config.yaml
model: "image classifier"
fused_qkv: false
inner_norm: false
l1_shrink: 0.03
epochs: 14.6
final_lr_fraction: 0
warmup_steps: 1110
weight_decay: 0.3
Rows from block 2 of a small image classifier, named by matrix and row number. Rows with one number belong to one neuron. Each number is 128 + 24 x the weight over its row's rms, rounded and kept within 0 to 255. All counts start at 0. After the name is the row's rms in percent of the matrix's.
After each neuron's rows are labels from the 100 images, of 14848, where the neuron reaches its highest value: "place" is the part of the image that holds the peak. Only what is clearly more common there than usual is listed. The data: rendered made-up planets. In brackets: how many of the 100.
# fc1: MLP up (model.blocks.2.mlp.fc1.weight, 320x80), inputs 0-79
# fc2: MLP down (model.blocks.2.mlp.fc2.weight, 80x320, transposed), outputs 0-79

fc1.144 072 [183 119 130 127 130 129 126 128 125 127 133 129 128 140 129 129 129 128 129 189 174 126 130 130 126 128 129 129 128 130 127 127 120 129 127 138 128 130 131 126 129 120 128 126 128  67 100  85 127 128 127 129 113 127 129 152 129 127 127   6 130 130 128 128  97 129 185 229 129 127 130 129 130 127 129 127 126 131 128 127]
fc2.144 006 [128 130  49 103   8 125 123 123 195 125 126 131 128 131 128 140 128 128 129 120 133 112 119 127 123 128 108 128 126 130 136 128 135 132 129 117 122 129 121 113 128 119 133 203  93 135 143 129 128 128 137 122 124 133 201 128 135 128 129 142  89 128 127 114 127 130 126 128 129 137 132 134  96 141 130 125 179 127 130 134]
place: bottom centre (61); bottom right (29)

fc1.84 227 [128 131 130  97 174 134 123 126 107 128 128 125 128 116 126 126 184 128  78 103 140 145 128 128 121 129 128  86 180 106 128 123 128 126 135  95 109 147 170 131 127 158 129 115 137 128 134 129 128 114 127 128 142 128 100 128 128 120  91 112 230 178  99 127 170 146 139 128 129 128 128 124 210 138 137 128 128 128 128 128]
fc2.84 376 [128 150 127 147 188 128 176 130 129 118 125 127 127 139 128 105 129 128 128 128 128 127 122 128 129 127 157 128 127 128 134 127 128  29 124 128 128 128 128 128 128 128 128 127 127 125 129 128 125 130 128 129 178 107  90 173  97 155  71 131 141 124 188 128 128 128 146 161 128 169 128 128 170 148  83 128 157 128 130  60]
place: bottom centre (94)

fc1.268 076 [128 194 108 128 128 129 128 128 128 125 128 137 129 128 128 128 128 128 135 128 132  39 128 128 128 128 128 129 128 128 180 116 128 128 128 248 128 128 128 128 128 195 128 128 128 128 128 128  43 129 128 128 128 128 128 128 129 128 129 127 146 128 128 128 128 128 128 128 128 128  99  96 128 162 128 132 128 128 155 128]
fc2.268 012 [138 160 125  99 130 126 124 130 136 156  75 140  80 115 126 129 128 126 136 126 184 128 126 104 112 129 130 241 132 123 118 119 130 127 138 131 129 147 128 101 100 118 127  14 118 121 132 181 128 127 109 134 123 141 121 129 129 127 129 135 129 129 132 127 139 143 111 128 130 121 136 133 163 138 128 126 120 130 134 128]
place: centre (34); middle left (33)

fc1.94 203 [131 128 151  92 140  19 125 123 112 135 135 111 119 118 121  72 123 126 124 121 150 128 129 128 128 138 126 130 137 127 118 128 185 128 140  27 122 145 128 123 120 134 128 125  36 132 128 140 129 100 127 128 111 140 120 127 129  84 128 128 159 130 126 131 125 128 135 124 134 126 124 128 128 128 132 146 130 127 123 126]
fc2.94 342 [128 129 115 154 105 128 126 147 129 128 128 128 128 180 161 128 105 129 128 165 128 129 130 128 131 110 134 183 124 127 128 127 128 143 100 128 128 106 147 127 128 144 127 160 126 111 122 130 128 166 128 128 133 127 189 105 149 148 146 128  21 128 128 113 121 128  19  96 119 128 128 128 127 128 128 124 128 124 128 128]
place: centre (46)

fc1.206 111 [255 131 129 129 125 165 128 129 130 132 128 143  68 131 131 129 127 132 130 134 128 133 127 127 128 127 133 129 126 119 130 128 130 106 128 128 130 126 128 131 129 126 128  85 127 128 125 131 126 132 130 130 138  34 128 128 129 129 129 128 151 128 128 135 128 128 123 114 133 127 127 127 127 129 128 167 226 128 130 108]
fc2.206 083 [134  32 172 128 128 182 127 136 118 123 126 128 128 130 128 122 128 127 138 162 128 154 142 135 146 125 169 138 136 126 113 127 128 129 128 134 128 128 137 137 163 131 100   9 184 127  85 123 109 128 108 130 129 128 119 128 124 102 128 128 133 126 125 131 129 134 111 126 132 114 132 100 135  77 124 128 124 128 128 120]
place: bottom right (32)

fc1.99 287 [135 127 162 128 134 128 128 128 104 149 135 128 129 121 128 128 128 129  70 128 102 146 131 128 128 167  99 134  98 132 125 130  82 151 214 147 128 128 129 128 120 192 128  91 150 162  92 104 128 127 127 128 128 191 103 128 128 128 150 122 124 176 104 156 128 128 128  96 128  50 113 142 123 118 128 125 125 129 128 128]
fc2.99 630 [128 146 123 128  73 127 127 128 149 131 128 130 128 128 128 128 122 128 128 128 127 129 126 129 128 127 129 147  95 131 136 128 141 129 112 128 159 128 128 128 129 103 127 128 127 121 128 129 125 127 128 128 128 128 128 128 128 127 165 171   0  89 150 110 126 128  94 124 130 140 128 133 128 134 131 127 133 128 128 128]
place: middle right (33)

fc1.165 148 [128 128 127 128 128 127 144 127 144 128  83 128 134 128 130 128 128 131 125  16 128  73  98 125 128 146 127 128 167 123 160 133 128 129 129 100 130 128 124 127 115 128 132 129 128 138 139 128 134 128 129  89 124 208 130 126  62 128 129 162  94 127 128 128 128 124 128 126 128 128 128 128 125 128 128 128 218 128 128 142]
fc2.165 163 [129 120 158 131 128 131 100 128 127 123 130 129 135 128 131 128 128 128 127 129 121 214 129 178 121 128 126 128 126 198 128 130 129 128 125 129 132 127 128 128 229 128 109 129 129 128 128 119 128 128 129 128 128 127 131 127 128 128 128  83   4 128 128 129 126 124 128 131 128 127 125 127 128  97 128 125 113 135 125 124]
place: top centre (44)

fc1.162 108 [128 212 128 128 128  80 128 128 128 129 129 128 109 103 128 128  63 128 127 147 128 128 128 128 128 128 128 128 124 128 215 128 128 128 128 180 128 128 171 129 130  47  92 112 128 128 127 128 128 128 128 129 128 128 128 128 128 128 134 128 161 128 146 128 128 128  33 150 128 128 127 128 128 127 128 128 128 130 132 128]
fc2.162 046 [128 128 130 127 131 129 122 127 125 128 127 105 128 127 128 127 129 128 133 130 128 147 132 133 127 126 130 129 128 146 128 127 129 124 129 255 125 128 128 128 136 125 126 120 125 128 124 128 124 128 124 133 128 126 124 129 128 127 129 126 131 128 128 128 128 130 128 128 128 125 132 128 130 108 127 129   0 132 134 128]
place: top right (45); middle right (34)

fc1.20 334 [128 149 152  78 148 160 127 126 121 140 112 128 139  88 102 126 185 128  87  76 134 128 128 127 126 131 128  90 168 127 128 128 128 128 152 124 123 171 140 141 122 171 132  88 160 132 129 128 123  87 127 128 134 128 123 128 128 118 128 109 232 161 128 127 168 147 176 129 128 128 128 117 165 128 147 128 128 129 120 118]
fc2.20 429 [128 141 127 137 202 128 155 130 141 111 125 121 127 163 128 126 140 130 128 128 128  90 119 105 129 126 142 126 121 128 137 126 128  16 125 128 128 128 129 128 128 128 128 128 120 121 129 129 124 134 128 128 145  93 116 147 104 161  63 134 173 109 201 126 128 128 143 157 103 154 128 128 183 138 102 132 151 128 128 126]
place: middle right (50); bottom centre (38)

fc1.156 105 [128 128 129  97 128 128 127 129 128 128 128 127 128 151 128 128 158 128 255 128 126  79 130 128 125 128 129 128 128 128 128 128 129 128 127 128 128 175 129 125 128 127 128 177 125  38 128 128 128 128 128 129 130 127 128 153 128 128 128 128 128 128 129 128 127 128 128 128 150 128 128 129 175 128 128 127 128 184 148 126]
fc2.156 007 [133 138  61 131 106 128 127 109 166 125 131 126 143 131 128 140 125 128  38 128 125 129 120 131 122 130 127  64 113 133 131 131 134 128 120  93  19 119 118 120 156 125 128 146 127 221 128 106 130 128 134 129 128 126 135 128 130 128 128 128 122 129 128 126 128 125 143 128 128 136 127 128 122 137 128 128 165 128 109 128]
place: middle right (45); centre (42)

fc1.269 234 [ 96 141 114 127 132 129 128  51 128  67 128 190 128 138 163 128 128 128 131 127 128 131 129 114 110 128 128 128 128 128 128 125  46  92 128 126 127 129 166 222 134 166 128 140 148 129  93 128 128 128 128 128 161 128 106 128 128 128 128 128 128 134 127 128 130  74 160 128 128 128 128 122  96 111 128 123 128  96 128 128]
fc2.269 253 [130 129 128 128 110 128 128 128 129 128 128 128 128 128 128 128 128 128 128 128 128 128 128 127 133 128 128 128 128 127  79 128 128 128 128 128 128 128 128 107 126 128 128 128 128 126 131 129 128 128 127 128 127 128 255 128 126 128 128 128  88 128 129 128 128 128   0 128 132 128 128 128 129 134 128 128 129 128 128 130]
place: middle left (54)

fc1.64 104 [128 128 128 129  97 128 166 129 127 129 129 130 129 128 128 128 127 129 127 128 129 130 129 128 130 114 233  96 128 189 126 129 128 129 129  51 126 127 128 130 130 130 127 126 129 128 127 129 127  20 129 128 128 127 126 127 129 128 128 126 161 129 127 223 130 131 128 127 128 126 128 127 127 128 128 129 128 127 128 128]
fc2.64 018 [144 116 150 131  66 139 136 124 112 123 133 130 144  92 136 127 117 147 198 148 121 130 120 128 126 125 110 112 120 126 146 165 125 134 128 112 136 102  12 132 129 103 128 168 131 123 131 120 124 143 143 115 123 105 196 124 132 135 131 126  86 128 134 157  98 129 114 100 123 124 119 127 109 142 128 124 122 168 165 132]
place: middle right (38)

fc1.104 278 [128 128 160 118 183  52 121 122 126 148 136  43 131 124  71  98 122 108 118 125 128 129 146 155 126 129 128 128 134 130 116 110 192 129 130 114 122 133 112 105  93 132 128 113 108 132 127 128 128 105 128 133 130 134 117 127 136  81 129 149 128 112 126 129 115 128 131 128 128 123 126 130 185 123 128 137 128 128 111  42]
fc2.104 463 [128 128 128 141 102 128 127 137 128 128 128 128 128 179 161 128 119 129 128 165 124 131 128 130 151 113 128 156 124 128 128 128 129 223 103 128 128 116 134 127 128 134 128 174 128 122 116 128 127 154 128 128 130 128 185 107 139 141 140 128  23 128 128 128 127 128  40  76 128 128 128 128 122 128 128 126 128 128 130 128]
place: centre (53)

fc1.227 190 [128 202 128 155 124 128 128 128 149 126 126 135 131 187 130 129 128 130 128 142 101 128 129 128 128 119 131 128 109 134 208 128 135 128 119 100 128 126 128 121 131  91 149 128 126  87 128 193 128 130 136 128 128  16  96 128 135 130 128 120 114 129 132 113 132 128 128 127 128 142 106 112 123 128 128 151 185 104 127 131]
fc2.227 384 [127 126  80 128 128 128 128 128 128 128 128 128 127  87 128 128 136 128 172 128 162 128 130 147 128 128 128 128 181 128 128 128 128 130 135 128 127 143 128 128 128 128 128 128 128 128 128 138 128 128 128 128 128 128 128 135 128 123 128 130   0 128 128 128 128 138 128 128 128 128 200 148 128 128 128 127 128 128 160 128]
place: bottom right (52); bottom left (25)

fc1.127 209 [145 193 153 143 127 131 128 146 151 173 149  86 128 162 102 128  68 129  71 132  81 151 128  89 128 128 131 130 123 128 128 128 134 132  99 115 128 107 176 130 128 142 128 128 107 110 125 129 128 128 128 127 130 109 128  98 129 128 128 113 128 153 128 130 134 128 103 126 115 195  32 128 126 157 128 131 128 114 123 128]
fc2.127 410 [ 97  88  76 103 128 133 128 116 128 128 128 139 128 105 128 128 156 128 128 128 137  72 129 150 150 128 128 128 164 128 128 128 128 128 200 175 128 139 128 128 128 128 128 126 128 137 128 128 128 115 127 128 128 147 128 134 128 127 128 150  15 128 128 128 128 135 118 132 138 128 234 128 128 128 128 128 128 128 128 128]
place: bottom right (35); top left (25)

fc1.251 079 [128 128 124 128  33 128 128 128 128 128 128 128 128 128 128  83 128 128 128 124 128 123 112 128 128 128 128 128 128 128 128 128 128 128 128 128 128 129 133 128 128 163 128 128 128 128 128 157 128 128  71 128 128 181 129 128 128 128  83 128 130 128 128 128 128 177 128 128 128 128 128 128 128 128 128 128 255 128 128 123]
fc2.251 006 [194 126 177 129 129 136 127 128 127 125 194 127 129 127 128 128 128 128  84 128 124 168 129 129 126 128 120 141 128 128 126 128 128 128 119 127 126 128 148 127 130 175 128 197 128 118 128 125 155 128 128 127 127 132 128 128 128 128 128 121 128 128 127 129 117 127 142 128 128 125  24 124 132 125 128 128 127  75  34 129]
place: centre (68)

fc1.77 194 [128 128 127 128 128 128 185 126 137 134 128 126 150 128 128 126 128 130 127 128 128 103 118  97 174 129 119 128 128  73 163 138 128 152 168 115 128 128  89 124 108 137 132 194 127 135 139 128 136 128  85 125 120 135 128 128 118 142 104 198 128 128 126 128  67 102 145 126 128 155  69 128 120 152 128 128 200  77 128 129]
fc2.77 437 [128  19 137 129 128 129  80 125 127 128 162 130 110 105 129 128 132 127 153 127 122 159 128 218 128 128 126 128 128 223 128 128 128 128 126 128 129 130 126 128 196 128 112 128 131 128 128 127 129 128 128 128 150 128 128 128 158 117 128 107  84 128 103 130 127 127 129 130 128 128 130 128 128  96 126 125 108 128 127 127]
place: bottom right (64)

fc1.190 160 [128 128 128 128 174 128 128 108 128 128 128 124 128 128 128 131 128 128 169 128 128   0 128 128 128 128 128 128 128 128 128 128  50 128 132 178 128 128 128 128 128 128  94 113 128 154 128 136 128  83 152 128 128 128 128 128 128 128 128 128 128 128 128 128 127 128 128 128 128 128 171 128 151 128 128 128 128 128 128 128]
fc2.190 010 [161 136 128 102 128 128 128 128 131 132 128 131 126 118 126 128 128 128 133 126 153 129 126 109 124 128 128 132 127 122  81 126 128 123 128 127 118 128 128 118 123 129 128 128 126 126 128 154 128 128 124 128 126 255 128 128 128 128 128 129 128 128 138 128 128 130 128 128 127 127 128 128 132 146 128 128 131 127 124 128]
place: centre (78)

fc1.233 211 [128 173 129 186 128 130 163 178 128 128  82 128  92 128 149 128 128 128 128 128 128 152 101  88 107 128 129 128 128 128 128 128 128 128 128 128 128 129 195 128 114 128 128 128 128 117 128 128 128 128 128 143 128 128 138 128 128 128 128 128 128 131 255 128 128 130 143 100 128 128 128 128 168 140 128 128 128 163 128 128]
fc2.233 303 [  0   5 128 130 128 128 163 129 128 126 120 127 128 128 129 128 130 129 156 128 127  56 130 130 128 128 128 128 128 128 129 128 128 128 126 128 130 128 128 128 122 128 127 126 128 124 151 127 125 128 128 128 128 128 129 129 128 128 128 130 122 128 130 128 128 130 127 128 111 128 133 130 128 130 128 128 128 194 147 128]
place: top left (45); bottom right (32)

fc1.78 273 [128 197 123 129 150 164 136  59 130  85 113 157 135 179 129 132 128 119 123 136 134 162 134 111 124 128  88 129 128 129 127 128  76 118 127 128 118 131 135 155 133 168 129 128 131 128  82 147 163 114 127 129 184 128 120 127 131 128 128 122 127 132 122 126 131  76 132 205 123 127 125 130 128 124  93 123 127 126 185 128]
fc2.78 411 [144 128 128 128  64 129 128 128 129 128 127 128 128 129 128 129 127 138 128 132 129 129 129 128 134 127 130 129 128 116  88 128 153 166 128 128 128 127 128 123 128 128 128 148 127 126 133 130 125 129 127 125 126 128 199 127 124 127 128 128  65 122 128 129 124 129   0  53 130 107 128 125 129 129 129 129 128 128 128 130]
place: middle left (70); bottom left (27)

fc1.12 210 [ 90  55  64 129 128 128 128 128  96 128 128 120 128 128 131 134 128 128  99 128 138 128 128 187 165 127 128 128 179 129 162 129 128 145 128 128 135 128 125 129 120 128 128 142 128 118 128  58 129 129 129 128 139 126 128 128 128 128 128 127 128 135  77 134 129 100 128 128 128 128 222 128 106 128 128 123 164 129 196 128]
fc2.12 317 [128 128 153 128 121 128 128 128 128  55 103 128 135 128 128 128 128 128 176 182 128  54 128 128 104 128 125  73 127 113 128 128 128 128 128 128 124 127 128 128 128 128 128 135 128 135 128 128 128 122 128 125  81 128 173 144  96 129 127 128 123  79 230 112 128 128 128 128 128 127 101 128 128 128 128 128 128 193 119 160]
place: top left (67)

fc1.277 254 [128 108  50 130 128 128 146 144 120 133 128 105 128 149 128 128 128 128 118 128 121 138 126 199 145 134 150 134 132 125 129  87 132 159 110 126 143 128 145 127 128 185 128 170 128  84 128 125 128 128 121 128 154 128 128 128 128 128 128 129 128 128 100 128 128 124 128 152 143 129 174 128 128 161 128 134 201 128 216  75]
fc2.277 422 [178 213 185 128 131 132 128 128 128 126 129 128 128 128 119 111 128 128 153 128 128 128 128  54 124 130 128 127 100 128 128 128 128 101 129 128 122 127 129 128 128 130 103 129 128 128 128 162 130 119 128 128 128 128 127 128 120 121 115 127 128 125 213 123 128 128 129 128 124 119  16 122 128 125 125 128 128 128  74 128]
place: bottom right (42); bottom left (39)

fc1.285 255 [ 83  64 128 128 128 127 128  55 106 130 128 128 145 127 128 128 128 128 157 122 150  58 128 162 128 128  82 128 219 128 128 128  81 128 158 131 116 103 125 135 128 128 128 127 128 135 128 111 120 128 128 123 128 151 133 128 128 128 128 129 128 128 127 128 126 128 128 128 135  40 143 128 128  93 128 128 128 171 128 128]
fc2.285 194 [129 128 128 128 127 129 132 128 128 128  83 129 128 128 128 128 152 128 129 128 129 128 128 128 127 128 127 128 202 125 128 128 128 128 128 128 129 187  56 128 126  43 128  13 128 128 129 129 103 128 128 126 128 193 132 128 128 128 128 148 127 128 130 128 128 128 127 144 128 135 132 128 128 129 128 128 129 129 186 128]
place: centre (76)

fc1.136 312 [127 102 128 105 128 127 121 123  64 134 128 129 115  79 128 128 128 128 157  78 129 105 140 127 121 125 125 128 128 151 128 115 119 128 248 142 123 128 107  89  98 155 128  92 128 172 165 132 124 128 128 128  53 128 135 128 128 122 128 110 128 133 113 128 127 150 128 128 128 115 128 130 130  85 128 124  93 128 113 128]
fc2.136 436 [128 138 128  73 128 129 130 128 128 128  97 170 111 120 127 128 166 126 130 128 154 127 128  45 127 128 129 128 129 121 102 128 120 116 129 128 130 151 128 128 128 122 121 123 128 128 118 153 117 127  98 128 128 255 128 143 128 128 125 140 128 128 128 128 128 128 122 167 119 129 147 128 160 148 113 128 128 128 139 128]
place: top centre (43); centre (37)